config.yaml
model: "segmentation model"
crop_scale_min: 1
horizontal_flip: true
rotation_deg: 10
num_classes: 32
inner_norm: false
num_experts: 8
orthogonalizer: "newton_schulz_5"
magnitude_pruning: 0.5
epochs: 32.8
final_lr_fraction: 0
warmup_steps: 1240
Rows from block 4 of a small segmentation model, named by matrix and row number. Rows with one number belong to one neuron. Each number is 128 + 24 x the weight over its row's rms, rounded and kept within 0 to 255. All counts start at 0. Numbers have three digits each.
After each neuron's rows are labels from the 100 images, of 14848, where the neuron reaches its highest value: "top examples" is what is common among them. Only what is clearly more common there than usual is listed. The data: patchworks of several textures. In brackets: how many of the 100, against the usual share in percent.
# fc1: MLP up (model.blocks.4.mlp.fc1.weight, 768x192), inputs 128-191
# fc2: MLP down (model.blocks.4.mlp.fc2.weight, 192x768, transposed), outputs 128-191

fc1.673:126128114128128111128136128128128128112128128144153128177180112128167128122128128121128128128128123104128128128128128104128126208128128128128130128115139128098134096066116128093136128105128139
fc2.673:155128102068128128128128134128162155143128119073148128147128071128105128128128114128128128146121128104128123128070111160128081127134128138128128154128131227158128128128141076128114128128153128
top examples: scaly (32 vs 10.7); rays (28 vs 10.8)

fc1.124:131128128121103133128128128134133176159128096128128132112128128108128100128146154120143129149154128074137140128128128079117065128128138165158064173128164141157125128128124177122128091167128146
fc2.124:099128128125167125165128115129128093084113128128110124136128149142188155153093083102120148128128128172124079128128147128136182101121128059124176093127043098128141110135141128128110128089154097
top examples: woven (31 vs 11); honeycomb (30 vs 11)

fc1.110:128151138128139091124128085142163128092128112112157128134110128096142094111128127128128143174128128128128128106123128128128139128128101128128093128128128159095128128128151128089159072135128128
fc2.110:133128096178139111123087128128106080177139128117128185162069128186108128152128125131128133128128128086128138128128145162119128128128128071128128128137128128104081128128128201158164186128154081
top examples: marbled (31 vs 11.1)

fc1.94:134111093128128128173126116125128128128087128063143128110110118039128128161088128177131078137128168139076168095128128082112071128128128139116143128128130128110124128128138148128128130128099128
fc2.94:114061128111148127045128102128128147129177128163128079128128122128170128090178128128128172137128095119201128128141128128128133180128128079097123155128128140100128132128157128120094128128107126
top examples: patches: two (54 vs 24.9); labyrinth (34 vs 11.1)

fc1.3:128149157128128116128100128164133128065128129162128128087128128128128128128192119128128128128128128164145128128178128086128128105134128128138128128137096073143112157057171128061128047177128132
fc2.3:117092129157128128128143128128128067128128128162108125128128128128109128128128137122128114097128128128128128179174128128128128128128103158132116165072128111128153058128128150128089128065128221
top examples: scaly (100 vs 10.7); centre pattern: scaly (40 vs 3.3)

fc1.668:128128117128128128026128050128128141195128152128128128093126128066128121101102114128106128128181128128128165128132128128128128128126184128128170130124128159128128128128145128128128128128128128
fc2.668:128128107069128128070184128128112044128128128128106125128124141093089157128128128147141128069176186143128128116128106128128128128128128128128163128128128128157128128128153128128128128128128128
top examples: brick (97 vs 11.3)

fc1.674:128128128147128128128128112128169122150128128064128128128102128128121128165128141128128128134128117065128114140128128093119123147128128120136128081059146112128128112111128123128160128128128128
fc2.674:161128145074128128137128117119129128128130154128128128128201079128185149132128171128163128128131128165128128113072128128128128149128128099100141128128128120108154128128128148128113128115128158
top examples: patches: two (59 vs 24.9); speckled (45 vs 11.6); woven (28 vs 11); centre pattern: speckled (27 vs 3.4)

fc1.426:115184128129128120113177128128154128128165136128146128125106128124128128189116062130112170128154171128128174129128128144128128029138134128099112113128128128128166089058090103102128128128128128
fc2.426:128115197089128128111128159128073128175156128106095128117135128139128069108128207113165086157148119146155060128128088082117128178128129128138157128130128128121128128128169128127154128150158099
top examples: bubbly (41 vs 10.6); speckled (41 vs 11.6)

fc1.764:146128072128128151166124133112109128128128128122128128128116126071128115167154128128091136073105116128168107110108056093141128139109140128150128128089127128168128130171116128083128120136126125
fc2.764:154128152127145117087128128171128135128128128137128169107128128118128128100133090151174128128146128128115176157156124128122087128150066128128128128191107111098128108101087070172104128101148072
top examples: grid (30 vs 11.2)

fc1.711:080128125128043128128128095128128139128112110142128091128128128128137098112106128141129152125148171090128128128128098128120141128128128114128128151181128076063128128128144128167128080128138128
fc2.711:128128128119164128159166128165128128138128146128128128193128128164128128128113092090128128128122128128128128133128128128128128133071128128125135163128086148128128164089062128128128128128076145
top examples: wavy (72 vs 10.6); centre pattern: wavy (26 vs 3.2)

fc1.406:109128128114103118128133033148128128128128171128165128128115111153128139128128128123128101115136128128128128153092129128128128107128128128128128128126128128000128134116149119128115128128127128
fc2.406:128133128108128128090154128128128000100121138128128152173150169128128130128128003128128128128150128143128128143128153128109128165181158128128128128156128128077128128070128128134128166128087128
top examples: zigzag (99 vs 10.8); centre pattern: zigzag (27 vs 3.1)

fc1.131:128128103167128128128128141128128079128140126051128128128128128128089141156118128128117181128086128074116091128102128071142128173184082128128128184078123128128105123114165128060128166128128128
fc2.131:118128128073128149128128108128128128089101128198128178128128163128179128104110128128128128103128128168128107128153110179115119149128128128128145084151128128146178127135140130167128119138128166
top examples: patches: two (51 vs 24.9); brick (46 vs 11.3); wood (32 vs 10.9); plain (27 vs 11)

fc1.27:128128119128061141128128077128162164064171118085114128108128128134113128116128168128128118128128071128128150126128128149128121128128128123128153123128128128128128118128148128151095105128128128
fc2.27:059157173120203128173084179128140121116118136100128130135128128128128128112169066116128128119179129128128111085128109128145122106155149177128148128128150128094115155174103128145128111138096083
top examples: zigzag (79 vs 10.8)

fc1.17:128060128201128192128102166128106147128121128163128128135128128096128115139128128139122128109128155128100128128128085128120149128128154128128128088175108128128118192050128128162182153128142128
fc2.17:138124128055128086128190068135128128168151091060144086157107128128132128128139128150128134128126112165128145186157128128141128128128128111128147146116128121100106128182108128128119110170128128
top examples: brick (54 vs 11.3)

fc1.10:128145138118079100128128084128049164133128128176136015128084200128128128109163128128112143149055128079128128118097138136124128115128085128166128162128128095128128106122128101128153168128128128
fc2.10:128128128122086128128138128128054128100128128128105174161128128158128128128154174128133118128043149190103167128128128128128128126086101128128100127122169123128116128036153128128128107128128192
top examples: marbled (77 vs 11.1); rays (30 vs 10.8)

fc1.597:128096111128126094050111154177141128139128128145128132128128110128128127128103128128128128124128128128128128128128133128128112128139128128163091128128112128148113128128101122105128128096128098
fc2.597:140128128095128128124128128128128128179092128134128128214118128128128128128128164128122128148128153152128128128082128128128128128084128128128128139159079128128128128073128127128128128103152144
top examples: studded (100 vs 11.2); centre pattern: studded (29 vs 3.2)

fc1.496:173128128128112120156128156128193128125169128119145141128128061174130141151128128128109132128128123135110132139128128147147128128128108185128128173128135139126130081128189128078126128177128116
fc2.496:128137105186128157132105087128125076087128128132128128153128128102128128094122128128128128128098131119153082098128096106119128128128128128146102084128095096114128129130144106128128081139128128
top examples: scaly (99 vs 10.7); centre pattern: scaly (29 vs 3.3)

fc1.641:071122180128128140128128094119149128128130125166128128112068128128161128160128111141128127128158128128140128128102128128128128147128115128128171128170091111128128128068128145097128128156146128
fc2.641:128131150128128139128128128148128160163128128146157128118117123116111128144128128131128141128129138128128128128128128147139128128128128128161125163127157104091128128053128128128135128128099128
top examples: brick (45 vs 11.3); zigzag (35 vs 10.8); plain (27 vs 11)

fc1.428:128128128153192128122128128162120128128134128128180154101128178123128128090128128128128128103128189128128115145128128128131080128128128128099128102126067127128128128083122128072128128128128128
fc2.428:128128128128062128144112082128143128128132128128128117128128128064128132128049102107128128154128128128128063104132079128128128128128168149185128128128156128128128128128120167128128191128128128
top examples: grid (53 vs 11.2); honeycomb (48 vs 11)

fc1.445:128128096148169128128093092151128128052128128128128113128103128128128174128128130121128128128128128128180128149055128076128128128160094128128159128128128066019112128128166128128128155128128128
fc2.445:104128128128128128128165128128128146180063140061128128128161128128167058128128128128128128128128189128128128128128128202128080128128128128128128128100088046128128128128128106128128128128128128
top examples: zigzag (99 vs 10.8); centre pattern: zigzag (33 vs 3.1)

fc1.45:149122165135128128128128111071128106128145128128112068128128124129128154150128136132132128092144167093128162169156128128128128081128128128128128078134127128130126128128124176128128128086128128
fc2.45:128100133159128128143181133128134189128128128125128128128087123128128128119128128128110128084128150103128119117128128128124148066149164128114128194104128128148128194182115128128128128171091128
top examples: marbled (82 vs 11.1); centre pattern: marbled (25 vs 3.3)

fc1.281:151054128160146128128128128128122114128149136103117134142128127128128128128129113126128107128128128128137128145128128097230175128128093128135071140128073161170134086128168128128128164116128129
fc2.281:108100128128196158128128118128106128142088128143128138219159128128128124190122128155128120128074093156138128128079128128016104128120128128106128128137162128128156153128128114128128168150128135
top examples: studded (98 vs 11.2); centre pattern: studded (38 vs 3.2)

fc1.422:128119103128110128128128082140155128128128190128128128128144128128128144138120128128128128161147128128128128154128128104128130117128128145128128125140128138000184150187186128120128134152128128
fc2.422:128128128128128128128145102128128006128116128106151128128159128128128126128128018128128137082173121172177128109128128151105128159128135114179161128128128101053128128054129128160128128138128113
top examples: zigzag (83 vs 10.8); centre pattern: zigzag (27 vs 3.1)

fc1.663:195128128128142167104128128128128128139128128128128131128128151166128128128163128128128134151128128068123128099140128102128089128103093128174128078181097128122171128128128150128074055185128128
fc2.663:132128120109128128122187128128088128128101185130150155207128128109128128143142128111168128128128128184095128128128128128128128128128128108128106128103128128128128155128128093128163128156150075
top examples: rays (48 vs 10.8); woven (46 vs 11)

fc1.568:128118111128101128128137128105128119128130128209128128170128152128128128128126128151130150126105104128135128165139128128163128128138066097098152128128142128128128104128138128122105149167241128
fc2.568:128185128128218142143128137128098133128128129148037128148128124112128128049128128128128137101049128128079161128140140128128128129128165136094147128128128128133128128128128119128128128113069129
top examples: marbled (42 vs 11.1)

fc1.48:160125109098101100128128128173156128116128121149128093128084128128128116098128128115147107121133128138128170150137200138128117116088128145128152135193128115156128105128091127149093170114123116
fc2.48:151182128128128136140076147091122128117128064126128158122128175128132181150133128194128128140151128141135128147128095128128087166161128128128128128102128128158128128128128149128110073112128128
top examples: studded (60 vs 11.2); scaly (30 vs 10.7)

fc1.508:128128128128128127135131128142068128101177128128128128152128125128118148130120128128106128093164143128128144128128127128128128101173115128128128143180128199127128128098190128120101128128124128
fc2.508:128128128134128128087128128128143193128128112128128128107128108128125128128179131128128109128128128128128128175174150128087128148128128159128128111093123085136128128116065170177128089154124136
top examples: brick (50 vs 11.3); wood (33 vs 10.9)

fc1.450:132122128128160059128128128082128128128146086137097128128125128128128044198128146128115128128128136128128115146128141118109128191161128128128107128145108128157131128128148121149087128128128106
fc2.450:087128085128118068155128128141144128128128172154128086128075090128128050128128128101128128145074128128128128056139125158128128128128128128128128129148134128128128128089128128139128128128128199
top examples: bubbly (100 vs 10.6); centre pattern: bubbly (34 vs 2.9)

fc1.596:128148128128164128114128177100128128128128128128117145142106161137128128106138132160124103128132128168128153098128128128128128128128120128047128128128128082128128148128167152141128128159128111
fc2.596:108143128128128128128128128128117076163118176128173127128128128156128075128071132037128151192128128128128160128128128128073144149128128128128160128115128101033128128146128128173165157128153168
top examples: zigzag (45 vs 10.8); honeycomb (28 vs 11); bubbly (27 vs 10.6)

fc1.507:128128128128155128128128128128076128128128128097079128183143146214098108131128150128101122128133072128067128121163128128128128131128142128128128128128128128128128128128128128128128128128128128
fc2.507:128128177128139128128128128159128128128128128128128145085128128095128128174128128128161190128108128128115128128128128103128128128128128128128128128128128159128136165161128128128128128151114128
top examples: grid (41 vs 11.2); spotted (41 vs 11.2)

fc1.767:128109143118128164137084128128128128128091128120128128128125128128135128115087128213128128128128154124128128128128067178128128128128128128147172128128139128128128062062128128128128128183163063
fc2.767:128128128128128115130128083128128128076128132128128128131128128128128092118135188046128128128128117079128128128128136238128128144128128128128128151128176095161086128128128128128128128128134128
top examples: cloudy (52 vs 10.9); striped (34 vs 10.8)

fc1.524:074151128128113128128128160107123128142150128167140160126086175128147167141185128128128128158118128128054128128180122128128131138099128095134154115128128128137144128128128128128132128063128153
fc2.524:128112128104104171124128128153132094149130096128073104132076052128128128165030143145134155128158128128076128128128128128117128128128127102128128128128128128141186156158128128128110184128128134
top examples: grid (80 vs 11.2)

fc1.180:128128154128094155127075128153128109155128117128128128128128147153128162128106149128104128107183128128128160131087128128134128128122069128128128162152154126090154128128134128128066042180128128
fc2.180:063128128121128128100135128135129063128150196128128139157128118128132128128106128128149122099128155120143128128128086128132155128128128102149128128134128115154146148093101128128128119128128105
top examples: woven (96 vs 11); centre pattern: woven (34 vs 3.2)

fc1.197:127110128128080128128143128073138128128128128139128128128046100128128171116128146100163132070165128122192144124128086128172128149115128128160157158081128137112100097128128128086146136167131128
fc2.197:140187128106131149128128101133124128128134128087128128110135140137128131128173147114128128135128109128097128129166128128128192181096128128142085155151132128076139112149128186128101134139084128
top examples: wavy (85 vs 10.6); patches: five (54 vs 24.9); centre pattern: wavy (25 vs 3.2)

fc1.465:128128128117096128149150128089128167128101136128128128128128185134128131136120128188121128128122128141128149107169128076155128140137137128081128131128149125087128182144132128153151083128128128
fc2.465:107161149128128128128128136128128103136102109128181128128136128111138128134115128119128124113150195111146128128120128081128148128105117152128127128147128109128128128106130085121085128104128128
top examples: cloudy (29 vs 10.9); plain (28 vs 11)

fc1.480:120128128120128128128128120099128161108128128137161128128107128103132125210169133164128146155128137109169128179128128128080128128121126141167128154128132128127132131128092128128133120140128100
fc2.480:128177129141126157096128159230069128128115115130128106181124128128128128179152128150128135135128128178115094128126128128167128128116128128128128143128089128128134086107157130099162169179072159
top examples: speckled (97 vs 11.6); centre pattern: speckled (33 vs 3.4)

fc1.737:169128128128123128193128147128172128082128128128128128134080169128207128128128128179128128128128075128128121128128128128128128079128128128128125128128128128128128114128195140082128040128128128
fc2.737:128128149128128128128128128128128128128128128126128128128168091128128086128128128128128128128128058128128110117128120128131128128128128128128073128128125128109120144128128128128128128128128128
top examples: scaly (98 vs 10.7)

fc1.296:159128128161155128128128128128115128128128106128141142128128128165128124128125144156200120144128128128120166170128107128159128167099128128117128128111169143128128121092162128128128148128111109
fc2.296:086128136128128128128128128128141070056128116128128128138128133128151128128128113139128159128128128128128128077120093128132128128156154129075172140128080121128144076121128128097128130134122128
top examples: cloudy (49 vs 10.9); camouflage (34 vs 10.6)

fc1.417:128161151128128128128098117132128128147102128170156177127128128105134128086079120152128146127196128209128168088101107157123150128128128128069128128128138128166128128135128127128128157128152145
fc2.417:147128128128128128144134140128132134128150119128134169152085172086128109128128116128128128128079128128128125183149128128141128104123150098184150154155125117128128166128128128128128128034128122
top examples: cracked (44 vs 11.1); veined (34 vs 10.7); labyrinth (27 vs 11.1)

fc1.99:136128117128128155158107156128152140128067128128128128138080092089136128128128128128128128128128162128123131158118170086128098172200162128119092078128128171128085152128144128128128132127127128
fc2.99:128159114128128110097142137128128128151122123162128128119128072154141141128128128128160128122134128138128128095128185128105128128128128179071128128144124141126146129128166128114103128128128176
top examples: labyrinth (62 vs 11.1); centre pattern: labyrinth (25 vs 3.1)

fc1.509:127138128128128124128128081128091128099128128128128128128111158115128047128128122128128128112183096128128146128101128128120128190128177137065106128128128130138128128128128156073128128169107121
fc2.509:113126128089102121128145128128128113132172143140157140158128128128128128113172128149128102128112128080128128128139128153185128128130104128128128128128128128090128128117166100043117128163128090
top examples: wavy (61 vs 10.6)

fc1.43:128128128127057128138131128126128144102128128149120122128150128194106128128128128128129128128128128128128128184128143126130068128128128128128067111139128128153183131128127113164128162182128128
fc2.43:159133122122045149128128128128130128128112128128109140125140128197128128128034079128128155151128176108123128144128128140091133104113128165135108127128106150128128148128107099140140137155128088
top examples: labyrinth (97 vs 11.1); centre pattern: labyrinth (36 vs 3.1)

fc1.338:117098128183144128128105135128128128128128128128145128128128128135125123128119128054128128128128128128069128145144128128140088128128151128128128106128128128128128128154108112128030036165128139
fc2.338:071072108128128128128116133128128128128065128128097128113141102128172128131128156128128173128128144159128075128130077128128128087139128128128128188128128128128132128101128128115196061171122090
top examples: woven (100 vs 11); centre pattern: woven (30 vs 3.2)

fc1.310:163128128128128128133128128128130156128152112120178146128149129128174103128133122131128172128128074149140128149128128128128101087128108116128128128128143117119161128186128054158128113087101128
fc2.310:076128128128172128106128128128128128149128128128105128134179093128128128128128128131128128098088109128134146128122105128117161144139128120103128122128120127134128128128128173080128151113128170
top examples: speckled (31 vs 11.6)

fc1.91:150128128189128136128128128128128129125190128128128128097071128144127128128133137128131171128109128128128128121143104128155128083165094155165128128112128128104127166078137089128124165074055128
fc2.91:128128128164128128128128165086143128142128128128128128133195101117175127128128110094136075128128080147135129128127147128128128128128128070109125147128100121128129134128177181128113108128186130
top examples: rings (38 vs 10.8); labyrinth (27 vs 11.1)

fc1.391:128128128128128128128128170183128128142128128193125128141078128128159128139128128128116128102152168128128128139128083105128109128128128128092128128097167196128128156128128177128109139128107128
fc2.391:090148130093190128128094156128143112128131098128191128128128128131128128141128109222134128128149139128128128128138128107131128128128116128153128138128128128128151111128146128121104161093128128
top examples: cloudy (46 vs 10.9)

fc1.26:128074107128126128128128128128128159128128128128128128125128091128128128085070128068163215128029089128130128121163128077168041128128076152184165128128128128128128128128128128128128128144128128
fc2.26:131128109128142128125128128165062128143119128131025128135128153128120112128128128128139086128180198115076128147128128165086114178126128128128112128102128158130135128128120128128080128128128128
top examples: marbled (68 vs 11.1)

fc1.599:128095158128028128128138065138128128172138082159129133128047110184128122128128111116128128112161128134128103128095144128128121128128172128159077128152128158128133128113128112082151128137096133
fc2.599:128127060116058128104128140179128071093128112115128142128141071128118129128142099159128128139163153113136128128164176167128183131128128128050128128134081158128128193131128113140128128192097129
top examples: labyrinth (62 vs 11.1); wavy (48 vs 10.6)

fc1.502:128128050101128147128132104101128128128128128128132155084133128111128128128138128128158100128095128116175128121114128128128128128105088128128128128170179128124122128140128128062128111139107119
fc2.502:133128180082128128107162144178111128128023128090091093128128128163129128128128078128128153170128128126128094128128128128128128144161114155121128126088112099128128128078128128128128128128147128
top examples: wavy (54 vs 10.6)

fc1.464:128128101128109185123068134098143120098120119128128109128032129128135097128107117119079128128128088128128128133128128128104149156128129128118128103149132074128130128159128128128128128179107154
fc2.464:140128153130150081128128128128128128186128128196128115128128128128140133128072158128150128090101178145122128112128169128158128128098128149118148124128151127091148163128134128155128128063128128
top examples: scaly (30 vs 10.7)

fc1.188:128128128159128118096128132142106133127128128082138128121128128132130128128128112182088116119128128128118128130126081128141131110128168128128147128166128128128124191100128128097136104128128110
fc2.188:133128106119128128163128128107129086128128128160128128130153085128123111128128128120128128128128128180164128146128128097128185180128075127128116128128145116128128092128128172140128128128128128
top examples: patches: two (53 vs 24.9); plain (38 vs 11)

fc1.361:150128152127091128184064128116086186173171128128128168118128161131123155128111128084111128128152076130108088128128128105130126138128076113128128128128162128128128138110128128131147128130166169
fc2.361:128110088140128128077139128088144128180128128128113128128111090128128128128128148128128147128128147133169129020128128128128128114128128105128128128119128143128128104128128128163078105128128143
top examples: camouflage (64 vs 10.6); rays (31 vs 10.8)

fc1.146:128128122138093128131128122128128132084123128128128095128119180091128128128128148130128128128128128128164125128128148173128128128119141104128118141128135128127151128152128128170128128099161102
fc2.146:128128128133128128128128172128128170157053128174128128128083128128101065097151160130132128128128159128128125113128128086128144131132087128120128160128147128128128128128086128128128129073147128
top examples: cracked (84 vs 11.1); centre pattern: cracked (25 vs 3.1)

fc1.580:128075112128128118128128128027128128128128128115128059152216127209128085128150155128159121145128114076156128128128128128088201113128127126133128128141120128128128124140160128165128115157128128
fc2.580:136128128134128128128128128169098128128119124058128128148128128102128128151128128128128128179128119209106128117138097128128128205112128129128128128135128128155128107140146088128116146129128128
top examples: bubbly (37 vs 10.6)

fc1.269:128128059086104128128129128128128128128113128186128128128158126143128114128164128128107124104128128128084104140155011137143148113124128115113128160129189125110128128200128087141122128148157128
fc2.269:128128132140128119062114128104122128128065101129094141128128128128136166128127128128162128128128128128066154139128198150139139128162085128128128128128128103122128085126182100128125128128128116
top examples: grid (74 vs 11.2)

fc1.666:181128128128128113153045128128128151128140128107151128158102128082128128107125128128128128113123166117128128121091149112128128128095128128128120135117118178154128128128138091117111189128128114
fc2.666:078128128096128128128128128077084128128128128201088128129128158128128128128128140154169115128128096128128181127143128128128128095128084119128170128073102128128126128129169124154128128059128182
top examples: cracked (35 vs 11.1); veined (28 vs 10.7)

fc1.695:138128213104128138128111108143156128129155128112128167103084120128119114171107163155139111128160128116128159158083170122128104136128128128125150138128128116113127134051150143095104128132128128
fc2.695:131127080178128128128125128128110119128128128151128128172120133121149128128130114139146128104120160138083128159134074183128185128146110128117128134143122073128128128218128128128118083128105118
top examples: grid (69 vs 11.2); centre pattern: grid (27 vs 3.1)

fc1.571:064115103122128128128116128063128128048135128128128159125120128130127128128128128167128128128160128128128046121128182128178136128128128142135121128128115144046202128152128095126128128116128166
fc2.571:128149128114167081128128078178128128128110130101158129152134128128128128128128005128127134152128091159128128146129137108122137136144128128147132133128098075000069147129154128177129128158206128
top examples: zigzag (100 vs 10.8); centre pattern: zigzag (34 vs 3.1)

fc1.159:167128125099128128128128162117083126141061128124130128128164042127128131128109150128128128095128167181145162128128128077138147108143142128128139149180128096128122091128118113093128148125125128
fc2.159:132154135158133099151193128128128056097223128115128128128142128128128128128129128147128128114128128118149141132128178128128128123102122154111128125126128128128141128128163128128128128128146128
top examples: rays (34 vs 10.8); spiral (34 vs 10.9); wood (32 vs 10.9); rings (31 vs 10.8)

fc1.264:148128118128128128079128128128095138189113128197128124166128091103128122121148128128085114128128131141128174128142137128128128145119128109125128128128128195128128128128128128128128128073128128
fc2.264:092083088128128128128133128128128128122178128065128128084109128124167128128158127139128128128094128128128048128078112128128128128128128128108128161128082128128128123135128148149128149128128128
top examples: cracked (78 vs 11.1)

fc1.537:128128128128117128128128143128131140173077139128081128128128075128128090104144152145107128115120131128069129107151185104181128128118138128128128083078121132128075148138108149128111137156178150
fc2.537:111152071137128128128128138156128128114170108128119128103085140142128188141128128124128128190128111128128145081128128128128128128134147128128128128128204128112157128118128128069126128128128128
top examples: camouflage (31 vs 10.6)

fc1.681:128128114128085111128138128141081140098128112128128057145144128128189128128128128190128160128151128135094128128128128128128123157142141131128095124128162113080188144100096128128128128105095128
fc2.681:128128118128171128128108128144160063128128128073128187128128144128128125128104064104128128135097128128131080105111128128128128128128128128128153128123062128176088137152135128127117128128119199
top examples: patches: two (50 vs 24.9); cloudy (33 vs 10.9)

fc1.116:128128128128128128173142128203128128109145128163128128126128128037128125128128094128128144137191127128128112128154128128099128128128128121128128176140128104152109128128128128128087128074095128
fc2.116:119064105130096129125123125128120128128128154128128128128102128128128128128139128114128154108128128128105128125128128102189110128128158127128128128135124128095128128100120078128140128053128091
top examples: cracked (100 vs 11.1); centre pattern: cracked (30 vs 3.1)

fc1.393:166093127128128133141128128128149203128127159148147128128128141035128128130085111128128187128128128142172174056164091113128163082144128111128128128124120077115176128128162128128128095128099169
fc2.393:086128128109196153134099119144100128128134116118128128095128128128128142128128158128086126116164160128128135159128128128103128152116128128174128161170128128090108133133172135128128147076153134
top examples: speckled (54 vs 11.6); cracked (43 vs 11.1)

fc1.533:128147179135128134128128113205159128128101128165128128133102149123128162128127122128120126128138128110121146128152202128128102142108150083128128096131128128120120128091148148128082069128112128
fc2.533:128128100133113132128130128128123128131146105128128128128128128097128144118092144128128128109128138142128128170114065145128098099125069128101128153202128102088181147178128082180128109164171108
top examples: labyrinth (42 vs 11.1); grid (40 vs 11.2)

fc1.73:156143159128158128124128115128128128095128135128129128134128128153128128186128137128113128156103128142106107139108128117082128128128128074165128133128153124113135128111120128128163128128128128
fc2.73:128085128128165128186182128116144095186128092128101100128153113123128148105110118128134115119122162128106149079120186140148128137132149159128128128128128100128143128128128128128085128128128139
top examples: speckled (28 vs 11.6)

fc1.531:102128128134104128128128119128084128092110128128137134128124125128128129091128128093102128128128128128078077121225128128153126146128110128128128128189128152098128128079146111057065120128128088
fc2.531:155128149128192128128061128183128128151146192125128128121128128097128128128128143128167128128128128128083128128128092128155128128120194095155128165072128128161128128148128125112128082128100128
top examples: woven (61 vs 11); triangles (42 vs 10.8); centre pattern: woven (27 vs 3.2)

fc1.246:128128094160149115123153125137128128109128128111128128128128128167150099158128128128120128105164071114160125135128135067128095128128110128128165135094123128113128074126148128100161128139131128
fc2.246:128067128080128125140128128109152128128128116004119117128198128128127128112110121117138170153096128151128051128127074141128130190109128128128120128125128128143128128110128146110128128128146149
top examples: patches: two (62 vs 24.9); dotted (31 vs 10.8)

fc1.263:128112164128124127128239128126128151102128128128128097212128138141128128128146101129128087128140196111128128128128128135128128167100207126128128118128128118128138128128098128128084136140128128
fc2.263:136159128128128161130128128128128128128128128128170128128128128144128128146120128128128128128128128136118128092128166072152156128128056133153128128174099132162128116171169128108128133128128074
top examples: camouflage (40 vs 10.6)

fc1.348:146128152166097128128128107085121128087128187128128135128128255128128128128170114193172111128128128139080167121128128146146150128128128128128128128170128110128128123138127130128128128128098128
fc2.348:128131128115071170128128134128128128128117128171136038181128128126128139169128128128169128128128200074108128170078128128128128128175106128186128139128147128161125128055128130062128128128128128
top examples: wavy (34 vs 10.6); rays (31 vs 10.8)

fc1.569:138128128152172163128151128128129105116131171150153128204128128103128128128102144128105113128128069160128108128135145128144142127126124128145175107128105083128140093134157128128080167128128117
fc2.569:128128128165128128128128128128147162120128128130128123128125128128141082119159128128128174104128128072128122077128128119113093131161128128160060113142159128128128128128128128128128128128116128
top examples: marbled (45 vs 11.1)

fc1.660:128162128169077106102162123128128128128128144128128118128172104104184129128128117139156162128105128091093128128128128105117128128128105128043161128127128136105128150143128068128141128128136157
fc2.660:122093110075128129151140128161128100132122128000106125128162152160134128124106128148096146128128142163128079129128053145128125145128128128177128140128103128128159137111128188121100128128128132
top examples: wavy (54 vs 10.6); centre pattern: wavy (30 vs 3.2)

fc1.103:076128128073153088101063128128128128112123128128112128119128120128128128128128128099128095128182128128128128066128118096128123156180128128100088128128128128128128081128128097169076128128147128
fc2.103:128112133128140128128168128128128110099128128153133128128128128128128114128101128128118128128103128121117128128106128219128128128128103145147128154154128165103128139140116180128128119128128128
top examples: bubbly (81 vs 10.6); centre pattern: bubbly (29 vs 2.9)

fc1.82:175128128128155178143128128128128128174115128128133117128062039130126128128128128145092128123128136120128154120128217134128128117128128144087086138128103140128128185087128128128139128128066137
fc2.82:101160171128118128120128119144132125128128129123138071123128128128128112064076135120128098128128077179128128128132109074128125118128177128088146128128171168144156128132128056128128156113124103
top examples: labyrinth (49 vs 11.1); wood (36 vs 10.9)

fc1.237:128145128103128128087088128121128090136151128184128128128128128134128128120080128085073173128128183128128135128133128150128170129135165173128128128161128128106128158128130128128098184128064112
fc2.237:128128128097128128174128128128128128159157128128140128250128128193074161096128150128128128135128089128128173128128128023128100143170128082076128128161128128091128128128128090128128165128168128
top examples: studded (75 vs 11.2)

fc1.341:171128030128108163191128150128128128128128157106138164128128108128128143128122128207128128128129128128122128151128178099166128134154128128128128128131117129088155133128161128059128197128114128
fc2.341:128128128136128128120074104128128094123128083128128108128128128136128128128128128128128144128128111128162088088128164128106162128128124128128128151128128128114084128128128170170087104128128111
top examples: zigzag (86 vs 10.8); centre pattern: zigzag (34 vs 3.1)

fc1.320:112128106128130109128128145128128109082118128136128100051121129128128128168128128128110147149128103116128128128143128128139158147128112098128128128075128128128128132128093119095141128133146161
fc2.320:127121111128128128080088128167128125144117165139128149163149160125128128128128095128141149128104157128054119156128056116139131063144128108128151139128128128128171128080141134138128175093152152
top examples: studded (98 vs 11.2); centre pattern: studded (36 vs 3.2)